A small self-supervised image encoder, trained from scratch: arch convnext, 6.3 epochs.
Rows from block 3 of a small self-supervised image encoder, named by matrix and row number. Rows with one number within an expert belong to one neuron, the router's apart. Each number is 500 + 25 x the weight over its row's rms, rounded and kept within 0 to 999. All counts start at 0. Numbers have three digits each. After the name is the row's rms in percent of the matrix's.
Before each expert's rows are labels from the 100 images, of 14848, where the router gives the expert most weight on average: "responds to" is what is common among them. Only what is clearly more common there than usual is listed. The data: rendered solids tumbling over patterned floors. In brackets: how many of the 100.
# router: router (model.blocks.3.mlp.router.weight, 32x128, trained with AdamW), inputs 0-63
# up: expert up (model.blocks.3.mlp.up, 32x64x128), inputs 0-63
# down: expert down (model.blocks.3.mlp.down, 32x128x64, transposed), outputs 0-63

# expert 11
responds to: count: one (55)
router.11 110:483520501472512501476525490484471520538482517500479494482495535467474489494483515470481490518500486540484478490501513531482493482470499461508482524491513508492490481521434504542519487461492496
up.5 110:564508536555483506484457471502490526478530515457513528503479521495503516502474485502452467525487493482459495507521481476486501502542483523512511505495483526488485513547505490488503551483512457
down.5 105:497477504491502518489502516490540486503525479484520518496514472507507524508493484510535533464495506479487544511459454447540506472490494519469522532537513458511474523500464495491545546526499468
up.6 098:495545519480520541462512494487494482519520483546515448546499487528500490525487494538494496502498496511497473489519501492501457512522483483515522498483487516514508502511509476544526537498466545
down.6 101:560472484522486536494491520461459488521502495507539484480490496463472514506534522499505469483516505512515523516499508514510506492511477515533511485487514495542497505457531505491496540426467496
up.7 108:541489440515510532486486526523503491484515545471505511514470506478494519458504508481538543489516467518481507533462477469501560482508498500497528474548536522487475514536488514536483566537501515
down.7 109:517498476501483495507514579482530451505527476497508472495495505468515534494499541508461489515481491499550511429441508512504520462471516489533503514507454508489513469476469484504465505475467453
up.8 094:524508540517469499561493475498488466514488500482528505509505522481524539545481543476494446501492499477484541539486539481498515539500518513502501526517513499486503520509503499454499438503509457
down.8 102:504518532478523504485542469522510515509466472479496498476481489534526457471494481507500487480548525478544493458477519523485484481490513518525499496497486541488488499508485509487519488492499511
up.9 094:488477510463489555515498511471499451492501474518486506511466506518490451491522495484489443472534523501564502491523503497534510520515484499512486492525512510522495523496505514508495489504488492
down.9 098:488463518514498470469561491488486462487469520547550483513487518526485475482469455516489468515512476496525534491528537497492518457487515446506494486501494536507512513510523512476471480483488492
up.10 095:477515512541489495499488471560505455467487478521485495512487530526531520480484517484491493514524492428495483523509511512496528498466499509495510508469479509488490493452551502503481470528487519
down.10 089:523474475504492524511482492489455474534468485534490496496555513493514510533490454498502513545480517476494500503524441520485510472466457482464499478481493515519519469499496484494497487528500521
up.11 095:468497498510480526512499473533500491505497458512533515518500547499527542482485480453518528490501517516537491517430509504472554502492507501512468483484498503528500510480457511483493478473491532
down.11 092:515536486489469519520437502489516477525487544500502495488480529459482504524503500537522456542501469539528537456519496522476498471560516512508497478478501493516506547479506503489489522519535523
up.12 093:515521515474528511537497511461508495475498493555486462447462540550523538463544458482539452529517494522481470528481510454484501560505518497505480496544508480517498498510498504507484482480516537
down.12 100:434508506494495530477511533485508479474468498553555479505511512455495565540451462512548507477503504489521462507473480462501519506491470455527484496525485495492520479493480526507461485528508537
up.13 100:509519501519514534487515500527518430508487485451518480482531479495485484522485516497533497493525494510480516516466517482511498431501504532510475497515475513516479438446485472493496491501528538
down.13 104:511506509524496457509508509519492500511474512499461471500478522496474485453491532508496523501481478482462498499492481518520499514497428519504498487503504536493522510521491494476485468501523459
up.14 103:464488504516496519491487503494496506509480437495511493568512505472558476489524511529509491562489478522514472510476474496495490544511510510465495479492513493503516486462473520564494495471505497
down.14 107:488464483493483515495452468498544504517519521474480506550486500519448474541498465526478517488485492508517507521488540501479492513512526476496501518503474465498506483547514505457523535498501521
up.15 096:523515482492513532465476499457521517515504453470529538480496513484486537505525449525496444504518496530494515497492488494518477494509507500522505509488472500506508491490543490473545521505501487
down.15 101:458508514477496499470488502551475451512455486479491491518566507484472520536501517533517483459531466498493522516459471495507482502500503495508462474528475502499527493457545499502564482501486493
up.16 093:521491459459495503453488551520458532495515530545527458551513492496514498484442481494525516508540499515512524539473467523528505525471529504499498469493517508457485510447504511527483511502453464
down.16 097:488498492505501523511513480512525525489541465486524498478457497446486511548487497531472453501492518517513520480485480547510507490451505521541466498526512510494520498478516474492460471465554494
up.17 104:475576516468460479489497456509490502486520478509500498549524524479488466545517526515500492500488514501499454495513472491526501477522533481541500503520523466494493540474493510551483466501512528
down.17 097:509500510481494537508494466546472466489528504494539505488486505531476525512497499482521481475511487533516463526467541460490460500544537494495520539500439491542484529500496470412467491510492494
up.18 099:507534517496504465519500520502500492490487500511475461480491547502461522482520486479523524485475490504512494501499529484490518496465494477515483537512508499520468496494446535496506456497507433
down.18 103:493525517497497485553559549476521512516469489483510501499499504465535507521507514525546449534510527501497571511454508521491502525468468508542496515507525512496511510531525499503493513477539477
up.19 105:541522515531475509502503510458500458475540520484451522506497500538522518539514489546466543511535488467520506477514463514495477514536485508478505527475506474502461501484507499469475524477504506
down.19 110:525483514519528457506460504478523478537504424477506501497466525463476485488479529452463515475512457513464496469526458490522497501463512493506506564521509476501442513511538488538472494520470479
up.20 097:481471507513502523529494486523481503491500533496565480517488489490527483488499478497468532488527543506536504532471532493506507500528489490481467486467435492479530504456432492450517460516514504
down.20 093:493479511517542429498486487485506483505528518491469491501484491468498493530464478527428501512482442513481517502536473530492529495490495506517496484479520513497504502511476571486544497518517466
up.21 088:455476494516540474487500493518483556510476523519489538484490544483535487481483517532505518500537521518475498473490518478489521494492499509534560518488519526486507499483495501472463534533513507
down.21 097:457509482449492503488487531497479479506477457494516494489536490551510516481534498488503549539483508534475505486499458510534517534498504456472517455548509492539541509553509508483499476498537545
up.22 107:502512499504510486480473484526516503485506518476517458559516521460530456529515523482492466502510463461524485486518462507491525501518517523452507530517498527489473489495481516508510512460513491
down.22 102:508515490524478523474445496488498521486521455503494499510488527543495430515531514495536502517493530434487526551492521471520442529495508512509513503512524495480518538545525474491466516506479464
up.23 107:476546508554524521525466474507506506502453459509520485454492525509548536471497490509511432531465541478481515479467509475489538502498492488499499513515504501484534493445478475476486510493466473
down.23 106:512499499492498541448477487490482534514472506512483494548463487453465493491516471510533483500513511481520478489498509489465522477522517484493510477502520471530565505486471459506497496549479544
up.24 107:513507489477501521502462530479480526494518581509522455486485484516498508471476464476528472529528488465481508506524513543501460494550499523500524510477522528502493540507493508521504536526532499
down.24 110:506498490485495522497452517550502509534502449503544519481464498515517477481486513545526544493493470496533486545526462475521501484469511506516475481525510480497442512512483507510522508503460496
up.25 095:476454477510467497522445489535506465493516508522541475511506480488523487494500502530503522473528526520506520490469483489480516491471500478523464520530478487487541477533553485520467529488477488
down.25 101:536484514487523466495517452465526498500523514523496530512491513513558488485535473473519492522514499570486520475568500539506471499489490492525477484538494543548478513490489484512472517459486493
up.26 131:505498479498509517484477505483497454483483525471471465537542464490502484505495505465510469559518503510558505492465480510457485481540515476492531506468515548471524485534485477523483569480512481
down.26 124:487506466488529496510441481493481544505475497520445468464480486527479443513509492522517509477489494489523492511476488524525524522455521506498507476507510500492502467508508453548473497529489461
up.27 102:556522501465486487526478517490530461507516540519524523497525519497499484534516465483501479513520496517500495524498490483496483503519481521507500477497570522481490545463485485484481483501490475
down.27 113:463508514463503496511512481474486516533503525501505505516525505507520469497491454486461491450537492486493522523488508503487490509523472502499503557517488455493483503491539546458577457529467509

# expert 8
responds to: light from behind the scene (51)
router.8 090:510487478510494444533476474487483533512526517489525538490468499487485490521516547490494533515520514434458481497507513526508490506493454527494546526524444497483504510504506533529510516507520471
up.0 109:496480502471521474500460501526477483498542518496494462494477478510520531460497525486488491463502450562503492446525529490494513484545508526485504508456479481531537471508508482509517572476459522
down.0 111:523454516468505496519507503509498546515551481456521480479507467476504513533515487515486513485504528520508498502498529463463488552481531450466515480519525471562514501551479463507505553485461490
up.1 111:458492503557458514516514482456511552494451514471547544492504519469500538497511481483512537529510527515528503480466502487501491507483486523472502493478544475469504518499489512553503429491521473
down.1 107:553538472513519487483516511495490506516527497490480475487486510523496492521491487510476480508502558499510477489549549502531508519476480468560500454491485465493532480493514522536505483487542487
up.2 091:486496500522502472472459548476470535515504496452482521485495497510515495503464488529474509494503479456500487529533469512510456465478504467516498511486533528489541507490499502481491456496542504
down.2 090:546500497498501535555466515526515536517516534529482520485501543524503518487495509488444503480524526497470518535510475517501517473454498485511534492494522511483508535544504506476497557521527509
up.3 092:538488490494506496536507486532481501504514508544517522515477526484495517483495472464539518507505531505475516487510513486503484468490498510466521505486479539530472499483467475481415517537523549
down.3 094:509520504480507477465475478489488506462482452491459475489533484460506497532505504519554514503529551528524538516487483508515487453509507494502529488497530471483498521504485500520489477476499446
up.4 107:509524546577522484518465477506495483466528541459480491534535487554479501527496465547529473479536483528488465502483498455478458494449479488498519486561511495514493478491483518500462532474515479
down.4 097:461536506520482537494497448510510529511521505493493510468526521522515478492504563542436477504486543505494529480538469500540471491527516485514497488513461508503499531497488497493502477520490490
up.5 092:506529484494520480511477494476505548487522494471463482465513515509494481517510468531470513487482478544526493487503489496517471512508508534509496483464500485467470506539483487455541502494517546
down.5 093:480476502519511532496507460484477507498473482490504475499486507529530538503516515495468523492489513528520527476473530503478468503501518529442538444459526470505487529498526492490484494514497499
up.6 104:492499495483494500444464502523516491501489499522497463451512547531534434521504528490468494523519506520513524469483549524499485520476465487498487522512443542494467474475509512477512470502490536
down.6 098:468502505469497517461481523536493431513488503538447491510499482543498506512479489474513458501519485499487475516510518524498540479509515513463507512506473547493516471463508486474482513519491504
up.7 100:518507475529482509448469507529521477526517506497506458503496486543549472488539510502506481478506454456508492501484485516510528485447525518452528494477507532481504498521518471503520545490487483
down.7 094:515501517518490477495510491468537512509531541516494465509487471521507553470541514494467514492501490520485498480548541524479509476524506520490522482518516498463476530492507498500568515498482554
up.8 096:504489513517502482472528515502510515521508471466454467510541524538542456534487492527495509478533525509513521496491515535503503553534530527489521533471531499525478482455504501443492549517500508
down.8 095:480471481501490546476487486465498528482479488527454506480506513454520494502489499491463525491462504524506486487544481515515514536524546545504476473543467497498446464501489506449523536505474503
up.9 098:517487537476515494529470532523477515513464480509538512499535518541476479504519546459537513483499437475535505496472463522522520510540448499536514514501434432521493475515511508474523459493496483
down.9 107:549505526517487511505509492529470470529532482507514543536495471524490476487511504512489521487528455481476458490461472488475499530469518511515508486518511488503509495544477514472453515489465547
up.10 109:462459536480494525479476512521495521476538441495527486507490489463445519496473528506514462448530518499532502532451503515526492534481493526504529536465491519476534475541481483497552531470505492
down.10 109:559509531505490470495494493457423506488513486510511455491565530512546495525487508517448493470508511457515496453515489500491511497457496474494503473521489508488524488514504515537461517496498504
up.11 079:516535503516518510484491491509530447485464449458482432492478511477530457495495456533500513520512489504452489531490465511484472524508488484514490477491513473481543472491524471508530493492463519
down.11 085:507453512493563500514496494428461457542495524484507499510528501519495458493499508544474465509511500503509480486473458536503505508474494509499561500512533529476465486483531535519489518495513475
up.12 105:505508489496455524513511485497493508511501505557529527497509514562525530498490479512484459501480462513519497535544462484527508523489499544457500504465519528517531503466530511495511473504469506
down.12 110:459543545464492479512474506507497477499548493526523495525475531475462526491526510478474512488501536502491484471475453513526504490498488529505461442498532464499542507434511502513517461513474486
up.13 094:514508491487506487513483536483497486429535494490504527534516492537539481512515517525509487512525476527545494478524498503467490492504471494475466505521455447494472498488489490552525512498509485
down.13 086:504524499473493532545484491506492464518529498490530492534504529504500527502510500483489524517522489492557498489518474462527472542515555460562546538492493532507478469513469485461516483474511537
up.14 101:465508447482476504473529498467522463495537483532500502520553471485454526475537543508493539511452499529480491492509500541503527485494537481512524489496477486469457516513489489513490514498532530
down.14 103:502498475489494451495526497478498483508505493495544480509521470510462517490474468517460514510509493486490482496444544515509540459492452512567520522492484552550507488500556472506499534499511508
up.15 099:483525532502514531497503516456498488535465501449487504497467536526536534483479448524466459532520493512469486532536518540489473537549502442468499496496468488502494511508518505505504463517513502
down.15 099:536453504466477473524467472503510518462520538487507499488539518439496493500472535461491461471469533471473520526479510499496538525510526511519557473530503508516483482427494475522517550504515492
up.16 111:489490487472498494537476492499473544519481514508496512505492501530470565519479505480497526502494463480431504537538475494528524551496485531497500504479480517502462520485501517502496474489495470
down.16 109:548531465526510543503514496523551469478481458520512494466464494506471482550491502512536506511479489528466466529523495509484524506494491511493484484552504562495493534470495507509574512464479530
up.17 103:516511475467536534513477497460510513496550497476480491547508489488470528541477519502517463461473483462478465518513461487496477453551512523527504499518524505504515506470475473561488469491500505
down.17 106:510522520448516555548518491514473501503478513498509476526528490475468498461522543482463513511447505547490515478526529524505497497465488509507499517506512493562545459481513507477489533513507501
up.18 106:499525508527519535544465491489490454470487459487497533495462494473490500533511498480502508513478497450514541546491526524509533513545539507494498474507481518491536478500501484476508486493492478
down.18 105:530492532474505449521494543490515489462569521471519445502500500479526494465551525534525485471500491487530530476467503504504553521482490470530476484538469517485502510464547512482493552514507516
up.19 109:511504550467478541490494498482491494489488562510540525521514544469479517487491535467494499479520491524487489496529525498523504500494495505549472501500455510489489576522516532486489472461494497
down.19 110:560503478506512533473521528523483491478478515477455547520482511474473466478472466494579481510494503465475497533492493478498499527489477470494508544545486492482478544516473504532481479494468491
up.20 094:475529495495497502466464457484490514493541497477500545523473527530482449510492456498531474521522471550457498531496528477535453510488503530491521461474461462480485457491522535541540471496472470
down.20 096:462476490495457525491453485518525515498503514469510531511505503518517478510494538492519509491516521525468474515478497548511515555445443504510528517502496532459481515508503506567545450500475449
up.21 094:471512499529472507499505438464498536496498536498477502492498493508508513418483477505512508500553535497481494485531483507499484525458528486462521463499502492488486512494503501524450553458497533
down.21 092:481506451522504509516497501488487485505509495521509496509526535483494530495523463499505537546452577557469488543473497505508515507500488471469466508541501488517487457498464535543489546509545478
up.22 102:489500483514516499505504494505486520535485530427523511508495504497473483489478528493546498430491509420501517498504493518524488469511462512558500466525532507513540473492512479468512502490501502
down.22 097:541515532514547490515496462488510510475488499514511490529446502459511521509462492498472510505492464467521466504477505511508494469461489543460493469479476462478516466533522503504534548465483504

# expert 1
responds to: light from the left (66); black object (42)
router.1 099:518457496517521453513518499499481501522505533525522450477515488494526563516486518507483491518477449561478488513540494497501541489540546503506496523459485490488467525504545512504510485537454540
up.0 108:477532520495486530486437506499500472455526477510497503500522499568504481529491560498514511523503490496504479554532486515498556500493520511529515485534517477468495474488519521516437498462514473
down.0 109:508459497496519480456502510512485439505463508512481508479527481511510493465504472485520531499484463539500519499528493532497511497453514522495478504502503511514502543510505527511505508518496526
up.1 097:524449525542531491537495487510492514489476509504499531489498489497505497544477424494513533462462489483543525509495483520496494453486506518459485535543528530509576491541506508502455477504486488
down.1 105:467516451501487557497484481491493470502522485482517509511534498495495455504479450492510539496504498495527465516503493485498515565488537517500506490543513519536495485547484511497469493494503499
up.2 110:535493491471515502473482484506502498497493482512475492497529499493563472442506516453497479436472531462468476524507492526508551468501487468530514501472505457517477500490505527522502466519499505
down.2 110:519459474447518519461540536509469491505487480465464492527516569506579492475512505516457538485467507472511513478477453484467486528493512529462481524476517513506476528489519480488512488489472531
up.3 106:525496531497529452515447487549517524465477522511531507498482514479543505502499513427525478470522491482501483536536478501510532470475505518444504508502512509514450513556524510480480440494519497
down.3 105:517494548493507512483495515493527493518474456494497480531470515509489463478499480508523533498457532500515500475502521500497497558513485449542507510516497519527518538497492531496495442484456526
up.4 098:515553512485516512502481499497498461507480512508506497453498508473463477451493552498509529489535497510467474524514506469511469449543532486536493531470510488517458497439498496537510564492492456
down.4 101:543491517457474497514520536508473529476469508463493488501488477489524467461557521497504494513497484490539516454463510492536525492515538508445498521477501481495512506496516500556472481510456499
up.5 089:534476518498511465461504500538521447475474512534557447533555478505503499507502524500511515525483510488485537471532506513455541498502499438538517499480460479488506546507507493505482515517540485
down.5 098:545490475496509474484535528512517492490498502488457469474498476532506540520512480504476493508520495523485510528506483504517547472524474551496451440516530496515526500467518488515538506479513544
up.6 096:525520511506496461470549501505514478502486524534488484474541475479457475484526535476493481497537545465489507440508501518522548483543489501569508503496565488511474504514461541543488477503499489
down.6 101:574513516460509505511522551511478498492464493518509494509490516517523542496507490530519518479525516508507473529457503459459475494486496513455486488508518546478434516481507488505560452524526499
up.7 092:497489483482476507482476472484487529493520492521443551504493507490477503481496511524502520502489468510485480523555517517514514483511464507460490496523531535497532491503505561518508469498500521
down.7 092:492502479497521471498480517477495504497552494549513522491498489466491507481505513496573501482531520481460483497488455476461478489451519515501532482491500508525464528515517453462503495512492497
up.8 090:489507512555523526504515524518494496512470465481494485491489530493492524513503503507525479504505484454529490487494522488451457485482490463582491481453535486475481532493506485527496551487489496
down.8 096:464509486501459518561498483499500503513476504501449459504479501460518520484492506456493469499473456510517499467534521472544530495512536508459520485494488486510511552507488512488484518509558493
up.9 104:466544466573470466470527491485488474511485499492537521505485469442514482553517473479525548499473463447502477488479524505508533464515512496530478521495522436500517477506485477476551479515527515
down.9 109:489513490506487493504553509480492488467521451459526511485494455477523498480475523470498496496499563507547519495490471517488523543496526487466505441500491466488451533546484505514444486528474505
up.10 114:501497471479494519484523500507492442487473498498501474531473524499514522514506511488514480440517481493545525495480505475502520491531495510514522474480541488499514568482446489482510562469511524
down.10 111:525526518510525491502470509457520513474494494519470529528503516480493481537482476504496522503483460504469511497491501484507454529495488488476476528518505476492512484537516486524522545565507468
up.11 109:548512503518522484487490513497494458529550516464529488523482472447539504509486539522455510505496456541505468495487505499499498498518518506521505532492538484518475549477477543509488517491493476
down.11 096:519508453512484527502458543495505499460485522473562519497488498503530471507505499520492475482492490515483502474411490467523516508494505473495529446501530469485552510480516517471502483505496491
up.12 103:559526469466509537482512484473513524467516496506486469555481482528445529465507480528512457489504510554510532485531500500501507537475499495498466501451514520522477514548499511521469482476486489
down.12 107:492498509500498497480483432524462512485586478499463481489501512526516500505497548493461464497487505469537536472479522498511490495477531527540500546529507497474545494476491522491531463461522528
up.13 099:497504529497482479470493482532485462490537533480491473533547503494526507489498508530479521477498512501509472516517470467492516480530503560519492537503516514480507521466544465457524508493458503
down.13 095:552490495492496479477513504488512565504496529512547487517530473491482478506491482472474524484522550490489515502504484488495497500475464479482470492533514516512581524498540491468476489457470518
up.14 086:533489532556524474469494456477500468507502497499501511511538478495474537481492497519507513468476479456485540516509497494513536552452491517482485538527555539513554493492470517515500488502513448
down.14 082:456492539521511496489503505511501459561485501554531528472562508466541469578509486528506473481487525509508454508469532508484487491468502513464451514497488512543504514525494513508493537491501513
up.15 084:502505508519533486543501494507528544460456509550512509548505470472512510481508475495522537524510529494540498525494484520539488477512499512479525481508525552488479542514526468489494471511500506
down.15 084:532504489529490520505489498497467514467499493445502490509519490486487463534470480462490489491508490484551544529505465520481544487535490516480508484521487532505497535497452502510473488467520492
up.16 091:503508475503473487506516497512518501446485504525480533468449496538514487471525516517508498498517539507463530465500524474523511525523511534471518459508502497534491505463459492518492484471489502
down.16 097:473504483518470498472537525541507514485490517497539458476521490535487509481528460539478516462518497479550513486521516503501481508510495497515476485469464461432479476533523522559479482496490465
up.17 093:533458535502518481513482477465474524530469473534564457530522479493522500460500519473499481500533488520509501545492497511493526574491483532485520524504485513510483485498514545474553497471510496
down.17 090:542497474504502504526483539502508522509504501479555418535521486572531465533509493549495493473509521482490470507477499503506482504501506532506503486479525499489519475515486506488485467487501518
up.18 101:498538446470505470461512514531506484501495520511537499490454498525502484534542522503520515498508494509533492488506515469490453485512512544546519493461479530503479436528491492538490469499465518
down.18 098:534488529486505501474451499493489497467494465507535503444486510458519463535501485527532533479489467521531523477566475467488520474465495485544483489493540487464477463538521517581470447515495464
up.19 099:504479461451474474514513503487514500506490468494545472540488457510511487515498454498482532454576499519565517522546515487498506503454504534469491508484515486505515518473491519496505505502525459
down.19 091:528513524511507492492487483530506523507535512485497526459542500564520470505510523499463504479501502511490494537507485465506472486498533501512495502485536472478504493505514542466517506463478522
up.20 102:504441518456511555524442502505489532505524507410486459489530504526523542473535491475508488502508512483511472485470492469482511509527503536483506518527495506542471494484519469499498519488462497
down.20 098:490468518481550442492494473537479509488512508534534442504511478506506495489505519490505519515500498451462491481511513464534474501536513497549550502522473535503519507485515520485470521478457522
up.21 104:494501568504505534533474515519482508480474523510490531481488520505479484500488521527534482538500499480481489474544504489553566496537492525517492515496473492482470456485522505493507453504471501
down.21 103:495446454471487505499549522527514487518519543492499489488488491476447433480532439486515524465453500481502517541551511517525503500470477515555496501531484568520478481452510517518492462498501509
up.22 102:480535515511506558480512524513474491519515493511541481500518489537508506515483434497503456537473511523525481522492492500499503470501512470487482497506464484480475543468465481527536527516498454
down.22 104:457489500519538540461500489464485516488519504469535461503556502447504485509486492488476481535478530506513519424478481481509516535490479480549472499470498471527514498518465532506526544532516478

# expert 20
responds to: count: one (53)
router.20 103:486498521456521498511520484461500507488514498486510461513543541516565512490480492523496502491521504487513522458549499535496508548499488526520524476469507478522473507512528480514494437481479486
up.0 107:510490480520504501494483519471478521479471530496523510540499503494532508527501515475515496488464448427493511490540508507522554505509534516455459555519503499497507511519520560526519446501496495
down.0 100:486511502517491503514520493504530553511515495527491503496520481427508547439508486519539481497508454505491516460490508513516488506497531518522483505492490521462482522531448497508470459492492498
up.1 109:486557515521523564466474474520501527500452518480554496492505511494511542467512569496513542454540487456502506448492491504503482496484510506508518500478505483491471473468477493516527516508496515
down.1 106:495515515520459471516497503515502463474501542494515506491541471542458486523536486477507476558507470457499482486468503546470456503475519506538463488544479464489490479470511509512466480474515463
up.2 093:469505556533526488500463520518514526466497475479469526467471488504469490510493469539528489464491498503479491460493535505493491475529508541484489504492447548494452519484490505479468493508484492
down.2 100:508508489555504520478469495490508489495438515539498520492523482497476525502516479508589514472507483508520514478512507523523510489515482490520486469474479502476506519507451533501535510488497506
up.3 076:493458450550479528527456519472500549478507525493488516466545513512503481510467486491485480491482514455468524497488519494501542491478518502512525507506447484514568515475515502522489525509501499
down.3 084:513493455471490509479525458486496554504491495527507522467510478548513483485463493528492487507535514495533497502528484483484485479493459486520530478522488488513502517497502509533488549516486493
up.4 086:505509494511534464508501511506483522545513564488539519485491521497499514509472425445523532531497490497536475473509527474464482479508513543487479526514509542533521475524471452480483508521505475
down.4 088:502477534477469514489518485513468536489490519512485474473508482499480516572474468505516499487486532527527477558483481465481495496498474505469517512494489508453503509498470449483534501545513479
up.5 079:520503505439505506513484519513503491515487573506448521488511477475540521489484480504461502510489455549520497448478500512481530509557520480543518515466486517485492482471445551484496532497517469
down.5 094:487490499509467516529515481536518483485487481533513482484456516480488510496491529501477514505472507445514554478569511512517479503490511491465481516482504453512528561456482531521480522520509516
up.6 085:521527486505492495504486519495530501467495473499490489568543470491461494482488445522488514487449535497528500552512513522481535562481500518492515506493488506476544478474481546487440529507483467
down.6 093:490525502519506517514478507497480503529506501502483515475441492514420495492500444491511503476500540498491494525485479501518488476523528451523529485520483504517490521527479508503515543507456518
up.7 096:516474434486488515471477488505498485456516535552511503484475507462517520502514513531495503491492545532487503495530527500507531534511519527524524522513472512496533521493520501501495468484483532
down.7 108:518509496492496461487538465509494496502534467462514514520520498500512479485502475529507479472473523495485507503512543453503495519558508488546518501508539486529473494487527463529502511525485458
up.8 085:535491532504511439507494515477498521479509529502506515486490490504508497509489459527490536506470507577533505490523493474490535479476529505499506531481492537498446471506443436454495443520482460
down.8 088:481473495503488489492486511514507487464421461506488491476454501494483554527514473486484493512506470493487524469524498479476480491521529493463523522488512501451522500480459513479514493513480511
up.9 113:503546490528495504508526487469493473500521508488464513465474492528494502510524455522497521536519469441474478504530476540512491547515509508457512491503454520483506494495510489528521433467510462
down.9 106:514490501516533521486529498534466529488479539541484472492554500524477506483497499516518453514490469498499515507489511523467482506471481531504494502446506535478492493498478463539512498538503522
up.10 084:496522467453471461468498512490495510504489491570485520504476537470504505543487518493555506517485533525523506494538492495512504513465509519484508469512548478487513511482495521495525570528507518
down.10 090:554507494504529499497437460510489480507530483460542505491499506498562521518462521476477526465463535512546491516500488504525489483497469495465489495482492525498495497448525491491506488493505501
up.11 085:497506528505486500489533480499478505512554469503487480485489519477499473531500466492489452508516518502481491519493487524493499477480479514499529452499440552548528540462472449537519517519475454
down.11 082:566528471512473510492494470502476471484476501503463447486495511484520518527499471447468497500474479500535492504496515486468490493509503492496523491467511509492534494483532460559482504511485520
up.12 103:508455510446505494484479511511516505501513457504484487519460522519473533484522469524496461509548484513510470503522472483529471506507523540491487481529512509541478541530502503491480432504523492
down.12 104:492491500491488504495498518509461525511491510519510504497541516486475487561484504505558484479484469513526492479536493507491530493484492523458522487472491478496554552533518487503501471461508563
up.13 090:483531470502516556496484530504483500456495506513495458506477469511490478464479502485519468500497562512497522503488547512478496522513506501517505476550478534506488500543481469477496514484501515
down.13 096:459510525510487515502499499484554544484465488503516481510493482468518525494490465487576493508491479528490556498481574481499488500502508498489473478524496517517555529478492506513500536503516479
up.14 082:500486488493480500494485505488492504491519476489492483530490510488485503468513481494490534539473509473473528483464492506498537496488494507459465552518475509488543506514439521535557480482473496
down.14 089:498525489453480528478507488471518472535510536546455502523499497472538502488481480508512453495442475494510503524534550474512517454464515494457528496530482512451515478520517499476531516479467494
up.15 086:475455515514468522521480529496495487509503499484486500479515469471501502508547476517567508470478486512532514486480453484523539507507500550523549515466489500471523476455491499459517454508463455
down.15 094:480440511532510484465470484531468512528508499522517485499513478547500488436506496498496543484486494501475492472539497485519466515524495530510482527514506526521471512576536508504514514525526484
up.16 115:485534474491511445467490485518504501532507499457473479508492502490520550486493524545491496474492458507509534475539535498491495509539516504485508473477490506501554440525517472514520552491496526
down.16 110:445488479488499495490473466522489493471505465527478506481566485516505517542523502542574524533476519460473478497470473525515479455484509516515496506519477527524481477502545494483470504497501449
up.17 109:473454488486499512498505491506526461527492505508477512527461509532483517519482504490487510579497520505490495492469527504498525467481494485544509500484497525485468494513522528463504403508523519
down.17 107:445483537474512490476467538521473518529475520486566521498451493458496520487474491479483529525494504510495490487507516410528482547513459472507496520520519509488484491541518507487502473475487520
up.18 102:495483536439477490512579490475509534487534513535497501503465490494554512507498489492475538489480433459445494480484484535518506504502487509501503502493461497526518507506527474530517451516509536
down.18 103:526511478510452513476491478473505446510461495452553463513567481505482491507474533511543482520520493510545545477501458529489497488485500480522476519481468499488512464538477452512494513509530524
up.19 093:488490534534485464503491491504506468520527471523496487533503484496519547524503498514475511543465501513460527502501471488482469481509536503510527512497487528509514559503514523543478505492502493
down.19 094:526515504491463532489502506491487498509509496494516499510489527518504467476524534503457509469510468469485495515524527464501517509528456515528500472489500480482531503511521509505504479482517537
up.20 101:527506506480484520522453485531476505447513541506514499479516505476521527492522474540515441549523482491477514491491520485501486479535501521509517543508515500503544503488500482503438516500503486
down.20 105:486522477499469499483515491534518482502502494507504499529494446535454511467507534492564489494517455516465498501529535516527506534512523489505506455487539472499471485514530501482477532499528490
up.21 120:444520489462494487490500519488502506492498517443495521490527487525502477486522485507493530454503503466486514545453483541512508522514520480532530513450514511487505473518498476510531541488506415
down.21 109:519525509491535527507483497517485488512499521509474487490560486492516486540498485504532505498480491458491522579466489507509514509512501488571480470502490498523552489476487512522531481468535467
up.22 096:534496457449492468486527478522525485488529455532497463490499499505492506505525516523474504515516549499501479482473519513485530483520492514491491495443531525491460497506493551486496476493507501
down.22 106:496476503480499491493496512497471515517498481510516496500456469512513468522495490509524500529492509509477524495547474424483505526511530512505511510498509526540495497513493510520501469530515498